config.toml
grayscale = true
mlp_ratio = 6
patch_size = [8, 8]
width = 128
residual_init = "zero_last"
beta1 = 0.9
beta2 = 0.98
eps = 1e-08
steps = 22200
Rows from block 3, named by matrix and row number. Rows with one number belong to one neuron. Each number is 128 + 24 x the weight over its row's rms, rounded and kept within 0 to 255. All counts start at 0. Numbers have three digits each. After the name is the row's rms in percent of the matrix's.
# u: gMLP up (value half) (model.blocks.3.mixer.u.weight, 384x128), inputs 0-63
# v: gMLP up (gate half) (model.blocks.3.mixer.v.weight, 384x128), inputs 0-63
# out: gMLP down (model.blocks.3.mixer.out.weight, 128x384, transposed), outputs 0-63
u.38 093:136140138109094128064155132052154140166167105114150155101140149094155158117139130130120148172113119137159124101113108131143099087143160140125141098144146134150089089153128130106140103111099148
u.40 101:092116138117077129132144137129118137124095139112110108121132114117135096130121134091066119167105165113100190146116132148115154130097138111109150157158139124151100114105122118177192154119142118
u.41 095:131103168111083172165124177174108129184132081103125129125137146142136167132139113138093097122114130088145103116123096150106134137119108129121135114155171108141125128079103126120138072130137154
u.42 097:135165150104136136125116131130073140068146127141110141131105140068111131104134123155107101170119140140127090107164140097148124120101072160125133143109149117121153139181176132109118136098144155
u.43 095:116114096122119147095095154148073131176135096138129139161110112142146087146137179120155128142150126162121123124109112104128102074111151139141079149126110198123125101122115135111131099111079107
u.45 113:118128085093117111113160098166139117085141149169181139166153177108134167131129167099111131144189136144105112156118121127110110139153132129114139131118124165136137143167151105115075132174159145
u.46 094:132173098140128153123125077137148151140124168135109139108139120105140113142146153128153171061125119161102108088154146082132113156170116066099081135108102182141113140142162139138156112140145119
u.47 102:145112183111153152136126154134135090084114148096117121150090152149158110115126117150128116158121100136129129132126118114146115160101080123186140122083152122126122132121129145136124118098136112
u.48 087:171146113141135113144132141127109177128146138148122141115154124126164187137185131138158109129132132101140108114078114140081127116115155115104146142145146103139119133104127121111117124111117103
u.50 084:178169103083116124089132147123154160103111134139136185108159159092153112135159133134131083159099140164099134118107113113135127128118119165111172152148126159148089146118155098129081128145155162
u.51 103:072130097147152107104107095138108159124105155170125135162118143104109080126080147140102171180121163127091150112127135139136089106166129149120101111131081123160163113158099125107165118146159111
u.52 107:104084139148097112135130142120153150137118133144120121112095114159122148170133117130131145109121167132146137132136149146168141154150119146075118115187126136140116071127113120137141162169102134
u.58 106:144108135117110147130114122112142107147175154143097074166091099132129123153089158131122143104133174127161125127152132158140136146114128135138126093135160097142104104069123139107117137102162108
u.59 098:170129110122135134114132130094123166155131139109110110135172140110114125071148094153127118116157163069133105138147139112127164142098111124174175142136131086144120147159098112135166120144119146
u.61 091:132138075120175109131130111127132162162121129126091119121166150113153103137111136158147142126157114113138144162098132139117149152138100124116151131121128164115133169096083146133159169097165149
u.62 079:145155108115157101123142136090139122116134115137106174117197107113147117072146125151114112125142141127146113161097125147118151106110084141132202114154150139121133123144134107109108149084149149
u.63 099:149150130146133124121127144112151132149144128113162140126185121125120116105153167148069111128165171090140136102135138161108153124095101128142140121158130114164118088152120130148113113116126129
u.64 112:103121081099118151147098106099141119125135126125166162130145113144123116118115155128143125158147121174149152169096109144133081114125115143148103134130152116131138126110159127156088103112131061
u.67 096:104108114118115127092121140087122138109164116122121112122142145116148152105089133133101109165146161153138131112138116129125127123138127153128115133111103094140076109112144126155159119168086130
u.68 096:111153125127121105085139122109113165091153108122143150092144160109129125165139106091126128168138128171116124085122137103097122143154116080157167147097096149137105128131174128176124077119109133
u.69 099:141130113130122072126151101154124144114085133138129136145146118140071109136138111082132134131130068108143131128098123103092110154134096115149139162119166147120111125191141115147120105089134114
u.72 103:152128124110075170131159124099160151094114131157110126137124131096159127118084125136085160122113140138120131073155117126130142094171148110081159121150104163122090115095130127101146137156148111
u.73 103:109103126143129095102134132158136124177121166110115124125121122161144159138128157124119153158178099129145168120161141114128116122109154134078077023122126149153160135096121107091151116139148095
u.74 108:199140139134088131126141098165167098079132126166128129107100096123123133118104068087089157116139128153153113156148153124138131131140139141116148112172109104098152162121150160109066125135120124
u.75 098:181146116165140154100135122140171167146110128125140122111123130101144127162125070090128135135119116162180134114131135121134116169135129111139127127151137080097153126144108127126144122108143127
u.76 103:123114140156123104164163105109153120129134149133097108151123104158127140129108084140120114122114119085168140181130148133158168189126094102121155124113135129122132152091140123154080108136123127
u.77 102:124152161114177104133122125077104135124160143170087107146161120098158150110152126139110106147138133131109111093129116158108125145123123125164154121156126106115125121119132120126143118136114162
u.84 091:163153142158179128132082099145195143120153114105170146075145090128146113137113162118152185104123123122162129113098100098122114122136123148124076132131116135114167120145138127107112117127136147
u.85 113:138103123117118146099161160132133109113129109132120098118135106121145138177152076127158132107130131109173154081149128127149155102156137111159158161146154121091139136099134166152119135105128124
u.86 088:126154113143190101102170116092150124124136106111129140105156123127114134114150120147162118094125107129140112120105103148132123107128138139114108135157174072153133145131151135128118132146177156
u.87 093:132154138137101125147136076127149146179119106094137150144116127128123103137149156103118180141127118115134122152151108108127099168134084128106139153088096145178131152105163131102105193151146136
u.89 097:129060116104089147144093156133177115146137139154169134112138174150101129150153095133126118153133148101131095133120147149132156110133081121145140124137168106115091107137113092140122117104100124
u.91 098:141147147123095091130152113071122123097118102090147149117160113160134145139169108116137128117139099123131080149096137087101137108111135119154155158150146143148129152144155145111098150092148107
u.92 084:121150138105144104138107170129062155129165156126121134131124119094141119118133145132131110139161147111128101121084091143079138120142159145108133157131123109102134142156083154143150125109108108
u.93 095:095071108110119152131122189160159149116143122143104126118101133159117126107103099073110158161104147152125138142112147147137136130129088156066116131141109121112119120115115142164174117145089156
u.96 134:145129148139128159101148141134147104130148133140150159162131124152123100124151158109089161090117134125133147115145136107119160113119100097113133099118142159145100140118143117095138134139123133
u.98 087:130155152120096103139081107101136075146119143125135140121101092148159117116095156122084123160100117143115129128110122168133113115127106122144085134139106093107112123110162169146161160131162124
u.99 093:096112132098162136130103149117082104153159049095165145104128169121118110142127149135155110133144144113097124108100117150101119131114136141136126168105181145139158159124109123098199144143128127
u.100 094:124146114098133129095138166105140137160120150094097155118140086127164156083129089130112128108176140097154134140113147138100121130113118086115148130140128097096160140120086196144138148113082158
u.102 091:158122123097144104139153100138150110111083179136126135127111139151128093110108090118123154112124109152135149148129129147144101113158120085155138172110137130107160159097118149136121144155092149
u.103 121:154130152116143104109095074150150121075090098155160109114134138128146116170130126078133109092116121132109121099134115141111131124149132168103118113142154085131109110086140112127133173092182167
u.104 113:133174127135150098120137140096128133170129148156086137127172137109150139123138117135123123122129131093153093129114132147093133135113122117108136077164113073131108167141103140102148162103144138
u.105 091:151087130105163092128109162162103125139159147147084108128136113137166123136133126090132138072158179089132137101116147176114183135143143113119134138132144133132170136095100127168142128112129143
u.106 083:077101147107116155150135162139103085160147116156094127133125148135151137139099099170105111129118145120163142122062126174143118186109171143145125154139133155112124114104089104142132151102146093
u.107 088:146168098111150142126105112146113114149132137147124148111136128116150127100177148107154110113139092149145082136081122130111111149091120104149147142124148145155109157147131155110153095104130142
u.108 128:161134123139141135103120070126107119116146123149134094172138169106119127159116139142103091124165113138090116135158105112116108135130189073180125127087123120133150143142165087147111085118140109
u.111 090:125161133176125098129159116119137100158133103148073147132140136116131119113130117149121122112112149130133131113107125176117142136158143135114162111135180110150136129105079111107155191135145146
u.114 097:123129094146125122086100099122132116092141153161180183130122097132148135093133137092156126114102133139117118119137141133130127154078161106067110088159129134193133117161123120109147134155158151
u.115 079:170159132091134141126148113113147141157172111107142158114151128134120070092165112133164104099168150113157093138052146136106135123098114118128143178117125142119098145116071139143129190120110193
u.117 106:128096121163114085085160145108117131157123124192105104157115128114098099158124112125125121115121161096118141102122183150150168132163149106133142124144111127162105119124106094151120139113154099
u.118 086:097139152083117107115090085117080132124145115119145163083097144100142118087116120117129135133145098130092091139125152127111102124098119141137147143137153089116152144140125177142105175160183154
u.120 106:127140136131151117125112125174126130072127143165128122103106147110102153087071099065126156095142154151120136097111101169113127103162159116140158110147125137159156116112096126120122147178106124
u.121 105:086128160130126106168096108178123119108124108143147120142126118142160169141114142147127112141113145100118098143138090125105134145107105118139128117070134162092176138118136148107078108088095113
u.122 093:117187107161116119150135111101121163108122095135144153106161151059127109130129152166101101151155129129101135127152094110126082145136086119135119134139129145138105151177188104138132119131125122
u.123 108:129136094122125122104104118149096132158146157103111111137130130149101095138120136110143155087149149163109159120126096085122138113184129110123115159090112156072115177104119129138136118149110123
u.124 110:070115101090134116112103159100142132079140162155135118127096158153119127108111172144065100142152141093118143143135124157136161109148081151118139127143148117111100146140135120171119154164106135
u.125 097:117140098119189105131102115108107140144143136117133126122130066106157113119105131117071146128150148165120149137128116141110091161148129108132100097135076123155150133128123142083143128165116103
u.126 090:129146103108149117103073110121107092148136111129116160109158130115165116083147152128089109129092132101118100128096137133101137147116114150159156091125125133105147101110113142135134163067156175
u.127 099:117127108114143124161127124166150127127152117178083137131143108092130084144083156170133107136165198105118118131145137176153119125142144149143112143112124168134148096139146104130116087114086152
u.128 148:147183114101144087151133076117129151164131122133121167120138144064162140114121163146135110149144112118140113136122106123140118153116114129113152136130144137111127159128120109130162122125167177
u.129 112:128085124111133154123124138122098130135169105124138110137128135126119125131118134103122085164151171130119168129102126140076144137160127138136113163125120140104118114067111198150142113101093095
u.131 099:161138120093115127118116124077108178138117149166123130149122150085142098087122113116089148124134139137133127101173123141131176136160095125158159114135112147168114142126149095126102134068097104
u.134 098:138141130130134132139111119117085161063102082127142135106098134123115089104118131143131120122191147152104161141105130120116118137145141081145130158073152113112118132130109140147137137122112132
u.135 096:151125113114145181145178165159123094132157143128114129128149113105141116087105144112139128061151167099151126114191142157141111097114147097151159169124147131097129108079130139126122140129132132
u.136 109:159109146138123134137172151135136151134154103100113125149141108150127138156153116123147115081115128142179172136127167135113151158136150102109160150157146105081131094062128117141117123146173159
v.38 106:159146151141143159151116121113129161099139139119135149119126153136101117104134116115130111133136111156121154087120107133150127088141099093104078141133108120141058123134170147148109110162097094
v.40 135:110143143117094142116116068106147177138119115135121154107114155130134121131134093134161111115127068149186158116116107157111120140122087133094115106104137119085118116120178121123118094130095131
v.41 105:155155143101128100096114126111117135121100115169147160109113122120122135130090104112157144126116149161095112160133140143103140097124133160118133164148118130105166073128137084123100161140132132
v.42 088:107142098139134110109164131147151136120108100143117151101154123151136097172126083137151144108105105107163133130088118152090098118092170110144137124141133135139115116117099112112125112139169149
v.43 101:098094126116095122147111125137129138088101064169128092123139112128146110120119151095132145172164134095149173127122142141152113148098122164117127147086120079126141106138134112162108124099137092
v.45 121:129126122099099137115149151145094106132160119113139112172121100108153102112109149159109116120088172122097103185165130110100101081159179092167157128135111121135123110085102144133152132148125115
v.46 095:108129172124137085160133124133106126132076131122074149117130126152138170089149107145150145135146104104187129146110118126149124084088146168117112132127104136106112140151140134123109125095143142
v.47 087:163163126131116103112108077131081144136121163155120151117128130139161150110175121114153119107130127121090107098137133125128135152122117122101119105121131145136144132107152122108154138098161162
v.48 098:124126126098129156123138110145158134088118096140150081082104093137122118110093172129102140147166122142102127168130167129146105074154110176138122122099138122117125111106178124168123137135129104
v.50 110:118128147100129119064125107099125124124123119145117067190120182108105122165085122168075132128166133133078108134222141136121166119136142142174150140112125126131149145123109125118143133128097106
v.51 087:126142169171128104133166136129122150133117089137123160082128109087134152137170106094150142112154113078169185125105151172114099111121102124107140091154134112139115111131149127138113130132125118
v.52 086:174161142139136119159155091132106112157113087131133151123126118069170137112093145156148134100125126130111149143118117153106113103111135146121137119137136128114121144093130140128101128075105158
v.58 090:111138124122154110132158110187156140125103100125091173123142132100134130151140130159191125145103085135146143110122107138112136129133127140138111110118115152117137145131167090094139080121105143
v.59 103:112105156119145132176135125163136128128117136118104138126134135131106107124082155145149152110095116098070133168120117162125164115182149143115144113145055123158177106119124127168140134133100119
v.61 090:112097138132157161153169131133144141134051128131098092097143122136091117154098148183152142090121074125094152140114117139175136110153096125162175129146147147162142108131126110114130148096111125
v.62 106:151134166141124120143120099139083165111097117154155118121115102118125107093119127120161156120153121168129114092131108166125154142120164114151130137160108139166171108077138173097140112148154128
v.63 117:129125137152142152129156146118134107152159105099153161134159138155112118138167141093112130130143167119135156122129138144128128125077118144119117162140120150143116135117122141101113146108126123
v.64 099:136159085120124135118126156174179136165148113125082107138123125130124138163134131181121155127098106140163108134173115100113113131099100127124140148125134099102164127112141134142157089129119092
v.67 098:148149145130083066089108117058130113115109142168148167123170151086168143146124121119136137159127123137129144104138127162121109112134151127132109132115132097091141138166122119151143122117142127
v.68 116:153114132145128106105120120149069102097122155135129113159147137151107123163136122105166157113141116186103138105134094123166178159132139155148130150154158162147089108111115111138108117100117140
v.69 096:148123092137132140090151103137102150177189106144117122129130078098140137127119097149108098110137156161078096134185152099089150131142136153112160144127135140136120154105114126132136149095133193
v.72 091:135144113130117145130085144122138140119137124153132141153132126100149091094134133124172101135141199123112136127153135111165129117107104154126140100088133144117091125135113131151093141161132093
v.73 089:116153139084140126090090111154148134100134125151111129137158142108181111114124124139131104106095137107155120121151163156149144111158120150125129088102121071117139131146108094133121134167121127
v.74 086:144173125147104080095130129129081125161148115110146165109171137120135156103116124139141157115125166112135123128130093188123106152082155123086100176098123189107117154124125091121142140129126142
v.75 103:147159186080108110160124100107112127132134139155128149146136130094166154109144145125104104093160122138139109091129142132098131108123134120114153123113125152150106106122102153117102113114135122
v.76 084:146183120133146097145087109135116120146142118129138169108155168105169154110147110136099129070135140139125085098163138155107115187150127130110123119127101176106152115092095110096141118104145138
v.77 102:090104161098107151095112118083099129148145116141150132121125106109183153142142134122133141153149066121116108124086109124093137137086146109127142143129143124087075136104137128101134129101159157
v.84 104:129081144142091126160136130111100118091162155138122103078138155133130123162126124122128114176141123122117164114133139134099133135136105118123145131106126125115091104117125140187134150126128105
v.85 094:113159138110173079132105126130133138114097109131092121174167112108187129136120158116132091125156131074131076120125143141142123144154133126127135163094156145121138143143126144129147098152158164
v.86 089:106116149102158158101156153119108139106139147182145137125127106089137142110182140115123099156158174097154116129082149115119146129107165095148161126104151117124136126146118127120101089083104128
v.87 103:148143120130161098110123103110159139168133145125112125112143140118163136087096090142095146145134133129106146091199143150122136121154137136114129097148131108114100142120099087119150126135154113
v.89 103:186153085150140081140151117114081173111121098132145150145141129120125140112124119123132159085134131150117145160132100120100122150133125167136128171121104144126135099101137104128099121142139131
v.91 101:129085137069119165090107128137111095130178114165126074127137124130108147127106135125124166157163107144103112094125141126111157119147165159172091088096107110093116093088117144184114122122096134
v.92 102:111161096144147122134159100147131093177159125118118124152157102144104152130106117136112144104111142146154139138145111123098126109139096108099178142110172124121100161150124087093151089165143138
v.93 109:090162180167127063106120124118136139131089144148126118126109117102122198149145141118152133150177112091154113122160124143138108137104140134102143112123112130122161166136106142115128144070140151
v.96 152:141117165146123143111165171125162103146163099129147156150133134130118121138152164101091142131146160121145152098164144139119130112096143108112124128120145139151094150118138139099142140133110120
v.98 100:093094135113130126097151140159118110093143108175099120098142142126152104126088139124102128169168123149145172128135132139147094117151132170111118144066145146088144065131147110165118135096064119
v.99 099:110115106120134132127128119115136107120128139112140118119157103112138116138145143200144143145117112104100110105132129107108130170105131143181112161149124124144113129186143092119210141141161168
v.100 098:121132142099116094104091118135167103107111139164120106132164173142129087128084125131140186136150107123140154090122137150169140159142109155119092133130116151126151090140102087164119092145121121
v.102 100:128143169111143132076131137126134101130158148162078137096124106119125145125129129122128136169176141151164160122138110177126117097109134117091126103079139138136181128095113129158120103128109112
v.103 087:166156133119121097089111130132122135141164142132106154139109162111148116132149125086156126120127117091135111108142134123104088143135139126119150136119097161125158140119104145093133136107177161
v.104 123:142110133127079150170128129121135139163115111076144170147132146136088110144179115115154127152108134110131130153123132103111117128129140102108143138094081179146123147110109159112107148129156104
v.105 094:128151147125158046143145138168121119135106108130165146123153138103079143132110089161151113148126116133133151127157117125137155097107157132101136138158158140123139164172120085074123062142112153
v.106 095:110159146105104113106081135141155136133166136199117099144104096082151128133132136129146121123103139123115117096193120168157079121142120118112138117145133093111121150131153128159135100115145159
v.107 104:143140147147112100153136104140088117081125092128139101123151144142123129157136082123141104082120123111119100099119167191111194151151135118127176122166125131128129104131125118093089146078163118
v.108 099:139148114126189122108105126129146170183107116161134153148134129118141127139094103169126114126155141129125100201133161143133109159151105120098090122111119113077170122134139152111113137131152108
v.111 094:117082137160108178113157140134133088111098122128133110129116131150130117112147138095100145131135159149138129101100184121150115132117126132121087143064169100102111096126125146134113090110089098
v.114 101:100103096113117165142129125164144114089129127121138104130101137133134068099144157117143095118138135119115136118121148115162075105116150129126097136063129113154128105134113135135096101116104115
v.115 105:126120107150151128100132147162128124089136090170123090107143136103123125118078135146101129154159148134099170128174114135111089118147142198120115150135109166115154122131142149118147130109112075
v.117 084:114180163123111127121153089140128133111140139092160175114113105122162145153160141142149103089123094089156122115115098132105103112112096140094149161140138142123108181116165155072142089122142135
v.118 094:125099110148127095113133168102107140119130195149097150148135143123119127088119102095100075133120144125144171163118162134136150098111112148130156151142177160112080134144104118117151109144131130
v.120 102:133160106179193142097097114171116132130120139119157108156132137103166139135148106136126106126085163121154103150128134147164118148165153135120154131121136115108133109141109098118167146164127152
v.121 080:132173141141137132123147107137115151140167081101113145143127092080184126084122155142156154125156137123112099135171133134122127119068175118112169156091088147115120121108108108131116132120125141
v.122 094:102091128107108177114163149133161120126136132131108123087109129160135084097114146102092146161111119131136133111083119142115129137170133102120134133131137146104117118113115160128114144089129089
v.123 084:166161146139133101110130128127089115142156104148109156092161123075157176128151160141156156132155122131092095094131127124141161118137115130104124152121119135098144148113121164123115137095145126
v.124 088:184149166125098080149156138161106125131141117153143130148161077108155126152098164124115118202140135111065100098109102153097131134119180104135108164137136158158082164136139127132106151139149104
v.125 099:129158103090155144137093112089165139142129105135178136152109085106142140099146100141147079141127097135099086142130177149160083102121113115128101111137144127116119133110153149123117114089130172
v.126 095:119131134066108155129148149100103122152149108161123124090156127130090117112125128101172082155187135110104149141124108142119098150125124132151145122122157159116143109127115163139126167125138118
v.127 102:136080130147124158181154124114136115088165170112122118067123141145121116103109136114120099160114114100122198131094159140111132148147111139122115111133100136167125123115125143179128142155140083
v.128 154:122122166143073135108133151133130133113145150122174136134113121164078097134148116100069136146105137174141155140127162138078166114119095134143149143147150122155092136136131144140143125134129135
v.129 120:145109111161128173105150139115135096089174117126101089100135158139131124108110140095123139166145136136106174127121150144123134097161111117098092103130097126165121089122128149155155125140140075
v.131 111:141149161127109123129090111095122128087144123163121099158094170109139121126126165071130143107158129138163080091120128133165156124129144142124105128120133100138098096119134141141099170103099088
v.134 098:124144109121135134144124122177126145155153162118132153143142113112136152120155110088138135119132119105147152088116096119149149124101126111074125153148106145107098178095138066083156074133116155
v.135 093:128134111115163125109157126124122178131123114142095132085145142100147121077106099164120128119176153101157136127143151113150136072136104140166167143154141130123171143133113133120148123143111136
v.136 095:096144151131104125141123107100121153158133165167110144110120116109132144153143135165126124133157084157138141122113126115086082180082112125132068097105127145125133147133161142151127065132139113
out.38 090:135157174134152085156132122112151089111110113120123137123176132133137113111135106103091126096177117124129136110150129114113149148137153063153136130140128117142116144070061128134136124117159147
out.40 108:142131140108107146155107144079126130140117131117144144143153124119159134121115157141147156139136141138092130117095108142077121108100143114141108111081117107127170132131101125125152120121135185
out.41 100:165129105134119128107105146112158170095108084150150120157106104094127120126129112173133164120136163090143172134103164149144138130190154086101129122116116150092146154122114109149139151129158156
out.42 105:163114140185170136110137140100105116132144145121149145114096133174155098096110152123092141142116158164142114110132078139161124141157127148085101115104101131124074126149146127103097108132139125
out.43 096:069148132118123128111145125146122155124103173157142078165136129128110139122106074169129132136106118115089147105142127156165137137129127135124164105142158152065124113125123098161140128087125158
out.45 098:125153128151159118123120134110132142130104117112096145140161106094114072154092134132138124089121120155154125089098151124100142177118142104139161148106135090124134120081120134143121139105110121
out.46 095:174154124100105123118122102119140131102111078123127104128137135137157126156121102154099107155129102117127086128174144120128117096155114169101137088135118097155146146143157130106121111143116112
out.47 105:107146146139092095109121097131138130113133174082113142150145111135153128145107140140114110165139121116142110119139117124136104107171104172121152146124134072100201166150096140147154155130145107
out.48 085:101146114136128163160128139122116107137176077146129109089132153122193165156100117121162150108128142150143143124096096119134185171111129146145098119135138121125137104130140166145131098153097072
out.50 080:107115127112123167143132135128143081133128121101139137115161157156152166131086124098183153121155143100149137155129139084098137084117137120133130129087127106114123125172154153112161070107142111
out.51 109:176095170126160152157110131086166127137110126093098132131121123136127157130147116116117065116114158096147138152142144104126115146118134085080153153088153156134113138143157125131096149103131140
out.52 117:139146145129124147123141144100101111111139121096139144169160115121180141062116141129130108171119126128119137139154078118129105072168144121117117114078143102073104154118105120135115141104116114
out.58 104:159100167138182141099117136130128110117121087105126133115106165169157101100094148153081092138130131136111143132170103098143143166130106117089099179141101097121102153128159118126134160145092128
out.59 091:137148143123139162126116097200167103101128105131124098133114150145105132120091127164100140088133131123156163116093144099117104042133152136104107143128146149130139165147097127147161160128099143
out.61 087:108114109143111152106128161126096110135123123121086130128091155126099123129110131128115119150119167098179130134132122141130089178136146154113168113137115144110105132127115074106151144146143145
out.62 081:080106142119081095150114174146130152122083104137142091125119159142144148149150109123109174110140098123187102113163130154129109143150133116131102195128120125075127124115128145125130125107134133
out.63 099:113104159142139113132169131073119108124160132194139120117137129127147100165096116100127137132136166155121137154143119092106136151130121131140183123119138130146118141131127132116126138112126132
out.64 105:106123137154150091130153143141150183135083130153117107128109130136072089158147120145104123096137132113122125113158163112100161143123113109103166128153121132131121134140090140131125129140122175
out.67 108:115134100105121074133143147124119134160147121135136126128107133165131135176137093125121149134139102089140172121118118173138176101109131127124160165125148119125100129135105116117055112106131132
out.68 092:139082132116053173120094150111112148104170149148157146142107139176167138133135135137112132165127147081157172137118102103145097101113150131092146103159131139131120134137130123105165143144133152
out.69 102:109093131153124162142105108126140118132115124094179175093117162138131084136131126158119141114156111141091118079140119147127164144117155139099133118151099120136158153136138154113125138141124134
out.72 106:101109111144180105156166121102144131133168108063142110108166101193131141144126147115170097115127103083158136154124169163132145120085114149133098092117149142164113117146138138136114127113106117
out.73 108:157104146180130088163118111094107131166128118152175133122109133103084097115127115136142149095106133133098133107156111143088104138112117133164133147147133117068100141120099107155118127114147131
out.74 107:100148135115097118141108115081156172147084113150098157160132120151112204110133174140100152180102130115115133161142131092154155113149135145102134139059129141104115158110143145139136131146148139
out.75 095:129151121168098122138107153115114112130077142166121087126148102109123169133121122162119145139153133125112115096136130098113131113141113145120123153145188144086154124113155133119192095163125120
out.76 108:119123152137100096132119100124125155102135130096151112102125145151106113160151176171114104133146139140125141130120129098133142103092132184122116088092111127111122102142111135168166146125141156
out.77 094:131135124129105120118106129166154119131139153148101127152109127123144146099120108165148132114147114131140159125112114065099159109100087130088123133138156144132149085170184079161142161144116120
out.84 090:155131128148126110104141185130098115108144150116089082101113125156112113076121118137085162150131155127149141074079106126136190122104153130157076121131106135133166165128102151171158160126136075
out.85 121:180086115153156139133117155106121184133118088116128108163090143110091084101128174171141157093155122082147117151135153122143165160162122117133152109090102159152136115093141142127141161117135133
out.86 098:132139128124089127096092150150134135108113160152147128121067125120095125138130099136116107116116142143150106109145141167179141134100126155100111144169158146118134143133131128089137159142150144
out.87 086:139196103128143140096118124135149118125119116183151114123174140108132137152154099122154087089136089144085105125137136116114127122127125101130149182113112107106151128158174140131147099128111158
out.89 096:103144155194152090152135102130149161150127097157137068125119118111095114110135143082110160101099116143150152104076143109093128139093103138146147128145135160099144168138089148158115102128162118
out.91 094:167123160122116125126135122109160121107154157132111080111128102129147114142127147104145102169112095123127144134170086146116123154126073090118102142114149133146160120114153111104169129119140105
out.92 081:160131080131144121124144111137173106096140086145100153133150125120130125179142167150094178160123136152091146125106130128197118098106114131128103081124129147122151125163137120079111115131141161
out.93 093:121116165109127107097093143097121089119144145131143133174131134099164107179103136086146115152121104143128148167100094128157164141078112091145110124120105134114148146143121123159131153094130115
out.96 125:106121169118122101141184146074121103110120108147117137099158138140135093126103125102120157147166145154166113144137121115141129120103127134123133112147135115145102124111109135118090156161171122
out.98 088:099120114114131126120091139148107152168114145127106115140108184100105104112140101107110158119132159087136131112116111125153203094130145192151131104089127153153154155085149109131155103158132069
out.99 096:113128140135099083147148145106172147118115149114109155124114096133120146112158199108158153150130120121157122130128169080133150135130084137111160131108124143134116092133137119127130136112179108
out.100 090:131110116105097129148099102147151108100137116139112102138117111181136149135109160117089074151125137097167175158157080140139124124143102124118124122154165112138119147103074106110128138107122116
out.102 099:139105134110096127142133190152143163096077171122093130158117112171163138111141169104151167118137121148165112132109136090150124128173151122114126144145091134120165100107135126131134078132133132
out.103 128:123087174133108168177087148121110131099098115115148162096123114138142109127087118112166136093127113103101107164107151139147128155118145125070183113141143144133131090100145115104105133153133145
out.104 106:134125143065145144201132137151145155095131157103119172106136126133135124161151133109093114136181129131153094150116159144125065090093132104159112139142157122180106135083115140107131125096145135
out.105 090:116144101139128157086144138118156116154122180150141166128158111108116127164115148188095120109134118086138144126143103153135131092125110122143131118104135113142106102113125108095095120135132120
out.106 083:166158134158124086158123087124106193119116143084146131113126102141134104138159184129110119106129105163105138168129121087086133119117128149116099134130085091138115143134091164116126092137086153
out.107 088:144123101105130125157092132123122139121158124104168163153096117134130148125142136150114114153147100086125142139143098156101110164098133154141106080137107100105113116083145094107146169123146130
out.108 123:090140079113090107133134142090100130181167135151105176112129104154150155159073149094104152165126153123157138134150119156127144119128087140099159108115110135125088134136126152144107105177101119
out.111 088:107127129157113094086134120097178123128138121158135118157144150078102150126120110142135089188110135142137145131142133136155164161157130127075129122114168112131124116157167108121114190136101140
out.114 091:146120091125142126091075121146112157103106124174159088150117138117144158100086123175080093101104111101139148108132123136133101130109113122189104136078126121108108128140099141158125123113116157
out.115 079:124105126148120102149132144136150128162131111115130123125140097097136141190124130107112113150132136124123136156155123140122132143106093118123106109111088120162164146130150150078112095131147076
out.117 108:131086140099122107094127070104167149122164151080126089140103157170103122114149144123106125171140106142121100108118123109124134144116150149122134134097105113120119117127128169097136095131147129
out.118 087:157096151161126166148130156096156140131092109140132133119085119145147156112143137125128119113146127133128149113123118122141140091160133120103149167127103132150112118099159119083143079151120136
out.120 102:156104113146130167128093140104123149150119104128139169188120107101126061097140180163157141118138099093147117169154103118168157109121136123152100140094106118130135114108121076120147167105154115
out.121 121:128092127130125187105102140107174113096123141122149156129084136114148047136110163094103116122153119153130149156108111100144113091142119158101076133103159084104145164125135154160151137111106142
out.122 091:145115146173098128168094114092155129117115094124142096134126117170125158137119123153128127116118131125109191159129072095077144113131124116156096110131116102135119161159113120116113137128156131
out.123 116:121149176130069176128124146127134050122155106096165144150145127101211144140102117117126090147139123105115128141109092160152128096143134136102127147150125112092106142097126170114106135115137106
out.124 109:137161154135141127125135091120116094125093124139134122130142115086135138123142146131146168146110156179108115141142097095149072107103172127169141108084154127129142112127169140114104108125159118
out.125 090:117145141148094113106140108135159116084104146145129123142107139137150174160081148155116138144143078124076139127118115135121126108117114129147136127096152152065117133124128148145130154140123151
out.126 086:115112141133134134162148122148092123117128128134116153065134157120132126168105121135147127151156162125138132101134130085145133157102129094062129118148155145102086166106103149159099103115154147
out.127 086:101116139101143131134138143141159117115095113170114103132110122108098144094105091162133107108129134150108148165130119126121116101105188088145086140146107138054119139180145120186131136138131138
out.128 119:118144141123137102115117092130083096142152141140151135139110129123156126110117100108153117141173081184130126114127160127147127136140118110113152126135124160060148173116134097177117125152151137
out.129 102:106123117108125149126141141127128146133143107143136094134095114121099092137078164147143127170136109114062136110126107117109148160101165132127138149135171148065134093170117100126138132117125138
out.131 100:127123134130123099139143142101163117143152128093089140114149115175106146123157113098140160143107100132126134144150126132118124119145190125141120129162161121124173114143165151132115120119156138
out.134 095:121122135090133155137130138121130102169129164121163140137119108136103234129116117140111143164098080150143088149175097114142084081140136107135158127147142113161117128126156129135132141113117110
out.135 093:091109090116138093156118160108171138109132131124153113120119105112092137154101120124143144138124132092152107155157149117112152195143109103074154087135111180168142124104134125095125096129159144
out.136 109:114118134129141091126132108151112142118127115123093088122077124152105111107119154150126123108098148119133145118149157098122165174144115141104190091112142118102107130121146128111151150138125150